{
  "image_size": 64,
  "num_classes": 4,
  "norm": "groupnorm",
  "block": "basic",
  "optimizer": "muon",
  "orthogonalizer": "newton_schulz_5",
  "grad_clip": 0.5,
  "batch_size": 384
}
Rows from block 9 of a small segmentation model, named by matrix and row number. Rows with one number belong to one channel. Each number is 500 + 25 x the weight over its row's rms, rounded and kept within 0 to 999. All counts start at 0. Numbers have three digits each. After the name is the row's rms in percent of the matrix's.
Before each channel's rows are labels from the 100 images, of 14848, where the channel reaches its highest value: "responds to" is what is common among them. Only what is clearly more common there than usual is listed. The data: small charts drawn from random numbers.
# convs0: first 3x3 conv (model.decb.0.1.convs.0.weight, 64x64x3x3, each kernel summed), inputs 0-63
# convs1: second 3x3 conv (model.decb.0.1.convs.1.weight, 64x64x3x3, transposed, each kernel summed), outputs 0-63

responds to: grid lines
convs0.13 080:527519502500495504510480497493511501509426492511502464491485511486477513496541484466483499462496536502483501487507407488492504519477512494481447558486505482465485479481498492487514486532508454
convs1.13 097:513479504488477488477489513503460488517485505512531531454534490504523543487464506520495493473501530487464500484498470498500488505491476461528482440492516485487481477463443522508524489471535569

responds to: grid lines; lollipop chart
convs0.39 108:498515513534504524538504484550496482494492550526514476455513506542509525486499485506500517507522506500503496515524505515494506541528524507442454453469490522522500495502484512492547575477491489
convs1.39 093:498453489474512491493520482456485516522549461534469511547484528493482470464478501479477492474463498514498494498458502514479488482474514486552537504525459473468523493515477504499473465485478468

responds to: pie chart
convs0.58 084:477519478487490512502485500488505498453491499496479496478530465550454516485494451471465495452511544465519505510507505513518527519481462524509483519536496495483451466484483497470464483441498493
convs1.58 090:517485512498530540531525490500492530497533490505493520551485473479496517506520506567526481507492467518559503492502447518500475466496473484473499475500508511496511481524490493542528477521457445

responds to: pie chart
convs0.41 046:516543517514479468553500497457465527493509527522501530472521518547496541526496475460507544477518530472493511473481492518468507509471478501513536519501540516493500554504509473522483518470481520
convs1.41 066:481547462527485514475460539504526451530496511520505496516462491452500470471508505570517503493460511490496491472521505480505503467485495536504524499501481493519525481528466543504490462519476477

responds to: grid lines; histogram; pie chart
convs0.52 105:516535499533511521536459509499512522512500476495498472497499502476488524517512556538503493499504503462493531509507493504525487551476545531492453497472515519430512483494504498506490543541549479
convs1.52 088:473510492448500489474486491508455500513475495488508559465480503501508480459526447489489479491488500484495467484510535480490526495518504452513493472489490470517510534456522500451505473482505563

responds to: horizontal bar chart
convs0.2 167:506518492489528459481498573406481474512514385459496502497499515498496512492502494489506514506515509504484497453476498499495499504505500506505500506501498494493489505493493468501505514506506495
convs1.2 104:461517503445508461485499440475499509579510473505516511502497476468453444529508520525537489508477481500482499500554496516486487506496527542513496511489495527488518497477517484516520487497482498

responds to: horizontal bar chart
convs0.48 102:501492493463491480485426495465530508532491508505486497578520514507519494483474518487513511514514480480501490499534456516504509476514480458470460474528528548492522524495485522510495529506545481
convs1.48 101:517501508514486495493526505523456487507516512484492488455471531472502515565521513507518502461510508488519460500493508509514540496491525553542530548515463453512458499535513446497503496508490484

responds to: items: three
convs0.6 110:500515513494485518494513436535486525478503539421499491495519489511486476504492506497507482509617480500491501556498479485478503491486499476519505509495500492489507511482505508495515485481488474
convs1.6 102:480484460486507498493489490434499494515479399506515524502494487526519498482494507492521499488464493500525500396511508483516498491491501521481479506493503502511501497506496471491470512536503514

responds to: radar chart; grid lines; legend
convs0.24 093:514481491500495501447470509489521503507449486501522507504494493524492457487508537496502494516494493487484486492459499526508502492521511455484459507483493484459446440464507497491484512479410493
convs1.24 117:460492493545473481465504495505486486518504516484476504496494513507512499493501495516485519487515504547519526489526487504503515493457499528534525497503498489546517618532481513489522475504504454

responds to: grid lines; histogram
convs0.36 101:482509487530479473477503507516529491495474512498536508460478449462531498540488496512523487505492528489545501498544485516509457545511510486504461484497496494505473510498525485497500563442459464
convs1.36 087:532487510504471525528539480513488520489491493510557496581477488471508468472518479515481502544491493510522502498482515480496485522478435489459491532468500469492473484476491475484500451504502505